{
  "arch": "transformer_decoder",
  "model": "autoregressive pixel model",
  "learning_rate": 0.014,
  "momentum": 0.95,
  "orthogonalizer": "newton_schulz_5",
  "batch_size": 64
}
Rows from block 6 of a small autoregressive pixel model, named by matrix and row number. Rows with one number belong to one neuron. Each number is 128 + 24 x the weight over its row's rms, rounded and kept within 0 to 255. All counts start at 0.
After each neuron's rows are labels from the 100 images, of 14976, where the neuron reaches its highest value: "strongest on" is what is common among them. Only what is clearly more common there than usual is listed. The data: small renderings of single solids in any pose.
# fc1: MLP up (model.blocks.6.mlp.fc1.weight, 1536x256), inputs 104-155
# fc2: MLP down (model.blocks.6.mlp.fc2.weight, 256x1536, transposed), outputs 104-155

fc1.671 [145 143 150 154  74 100 120 172 101 106 144 120 140 176 126 149 142 134  72 100 124 130  86 115 105  72 134 120 152 120 150 148 138 116  87 144 128 126 146 119 123 131 163 103 128 151 137 141 118 148 115 110]
fc2.671 [141 119 106  75 137 144 104  63 142 150 146 106 120 121 143 148 103 139 165 188 127 124 148 116 154 163 149 127 123 126 102 106 123 127 164 120 110 100 128 128 105 132  93 173 107 105 114 125 142 107 173 128]
strongest on: orange

fc1.331 [123 140 155 149 107 116  93 125 135 102 175 129 106 120 126 135 138  97 101  92 120 153 127 172 141 104 131 106 107 134 137 105 132 105 129 122 146 112 153 151 162 141 116 124 104  86 147  90 146 139 130 162]
fc2.331 [ 86 107 131  94 146 148 111 118 122 130  96 167 137 107 129 127 109 144 126 129 110  80 171  97 120 131 133 107 139 131 124 152 144 143  95 115 102 108  76 128  95 110 124 139 159 172  93 151 139 114 138  83]
strongest on: orange

fc1.408 [150 117 131 145 138 162 151 140 151 150 163 175 138 177 111 110  68  88 135 118 125 169 128 138 124 169 135 141 121 132 148 163 126 141 153 102 181 120 147  64 124 149 114 116 128 125 128 106  99 119 130 104]
fc2.408 [111 150 156 108 163 121 144 113 132 126 145 113 137 141 147 115 174 148 120  74 139 148 116 144 148 103 111 161 134 132 128 171 179 129 101 108 129 142 119 128 100 109 124 147 114 127 146 155 157 140 132 131]
strongest on: orange

fc1.543 [129 131 199 146  99 124 150 125 135 133 122 115 127 152 161 142 116 113 174 150 143 113  95 143 143 120 136 123 166 171 144 167 131 132 131 137  99 125 123 112 146  92 148 112 136 122 138 123 110 148 156 153]
fc2.543 [177 114 140 107 136  78 166 162  98 157 124 140 138  88  96 156  94 132 155 113 139 110 119  97 118 109 137 112 139 128 140 111 100 126 119 127 148 124 102 103 100 132 133  93 131 140 103  89 129  94 149 129]
strongest on: pink; metallic

fc1.672 [127  81 124 148 108 103 121 100 141 132 133 126 136 129 119 125 138 158 155 123 134 150 146 145 146 130 133 120  92  96 158 129 119 108 139 174 108 148 135 152 137 162 126 138 144 129  87 134 158 139 123 194]
fc2.672 [119 112 139 134 137 116 137 102 105  98 124 103 145 142 127 152 166  99 118 160 136 114 148 114 106 111 106 103 108 129 143 164 106 131 170 161 130 171 145 138 148 110 138 137 134  94 118 126  90 115 134  84]
strongest on: pink

fc1.370 [118 143 132 158 127  94 143 126 154 127 137 116 161 147 125 146 115 155 152  77 129  99 153 135 124 174  91  84 113 185  87 156  86 100 137 141 118 134 128 110 168 100 124 147 139 140 125 126 132 157 150  71]
fc2.370 [177 160 128 124 111 145 125 134 138 152 145 141  93 140  81 101 195 122 117 143 183 110 119 129 131 146 129 162 132 121 183 142 158  98 136 104 106  95 116 149  90 189  92  84 150 143 147 102  94  97 114 142]
strongest on: pink

fc1.523 [108 119 132 167 138  84 144 194 155 126 169 124 126 125 117 148 110 136 105 114 148 140  87 113  99 107 147 151 100 127 117 110 140 170  82 149 142 107 149 120 151 116 122 126 108 151 135 141  88 131 154 119]
fc2.523 [143 107 135 128 160  60 147 156 117 179 124 110 152 111 139  91 162 170 127  98 136 145 160 136 107 138 105 166  82 127 139 150 128 128 117 141 162 158 132 123 157 112 116 107 114 128 117 141 147 105 100 121]
strongest on: pink

fc1.607 [157 172 111 135 123 135 144 138 137 128 115 135 130 162 129 108 130 108 147 127 110 111 134 102 153 123 110 156 115 168 146 179 136 132 110 118 135 198 134 117  91 151 129 137 116 125 131 130 138 140 182 131]
fc2.607 [121 108 145 131 173 127 158 149 126  80  79 166 140  92 142 188  76 148 115 105 115 113 122 122 143 124 125 102 136 114 130 142 131 111 157 121 117 112 147 114 177  90 128 122 117 111 109 144 135 109 117 115]
strongest on: pink

fc1.60 [146 108 115 165  95 115 115 141 128 115 116 150 117 143 105 101 113 168  59 189 107 127 105  85 138 140 152 104 149 100 119  70 159  97 145 119 110 132 140 153 155 118 134 140 128 157 137 141 117  78 134 148]
fc2.60 [106 105 100 123 116 131 157 177 133 153 111 117 154 125 116  96 133 115 158 161 149 129 110 164 145 136 123 127 123 148 162 127 117 126 109  95 130 123 108 103 152 115 120 136 140 118 128 139 100 132 134 147]
strongest on: pink

fc1.673 [126 121 119  99 113 111 145 129 156 147 129 119 161 122 178 154 125 111 173  82  98 137 120 128 155 136 122 157 198 123 116 116  93 150 125 137  86 117 131 150  83 139 136 100 109 105 120 142 108 117  95 133]
fc2.673 [108 137 145 114 147 115 114 128  80 115 131 120 126 148  86  97 125 125 124 158 156 125 182 142 158  94 118 105 117 135 142 151 100 114 161 108 101 180  68 107 190 111 132 110 127 151 140 121 126 159 151 146]
strongest on: orange

fc1.102 [158 125 108 140  84 117 117 142 149 171 107 156 138  97 135 110 164 146 120 166 152 129 118 181 142 155 135 177 157 130  81 124 139 118 155 116 142 127  92 132 140 116 145 111 126 151 151 133  71 128 123 118]
fc2.102 [166 106 133 130 142 126 103 129 151 122 141 116 133 169 156  89 158  75 158 160 163 119 172 151 142 114 161 108 117 134 121 120 150 117 151 114 125 186  87  96 114 111 114 159 161 107 117 100 149 133 100 165]
strongest on: pink; purple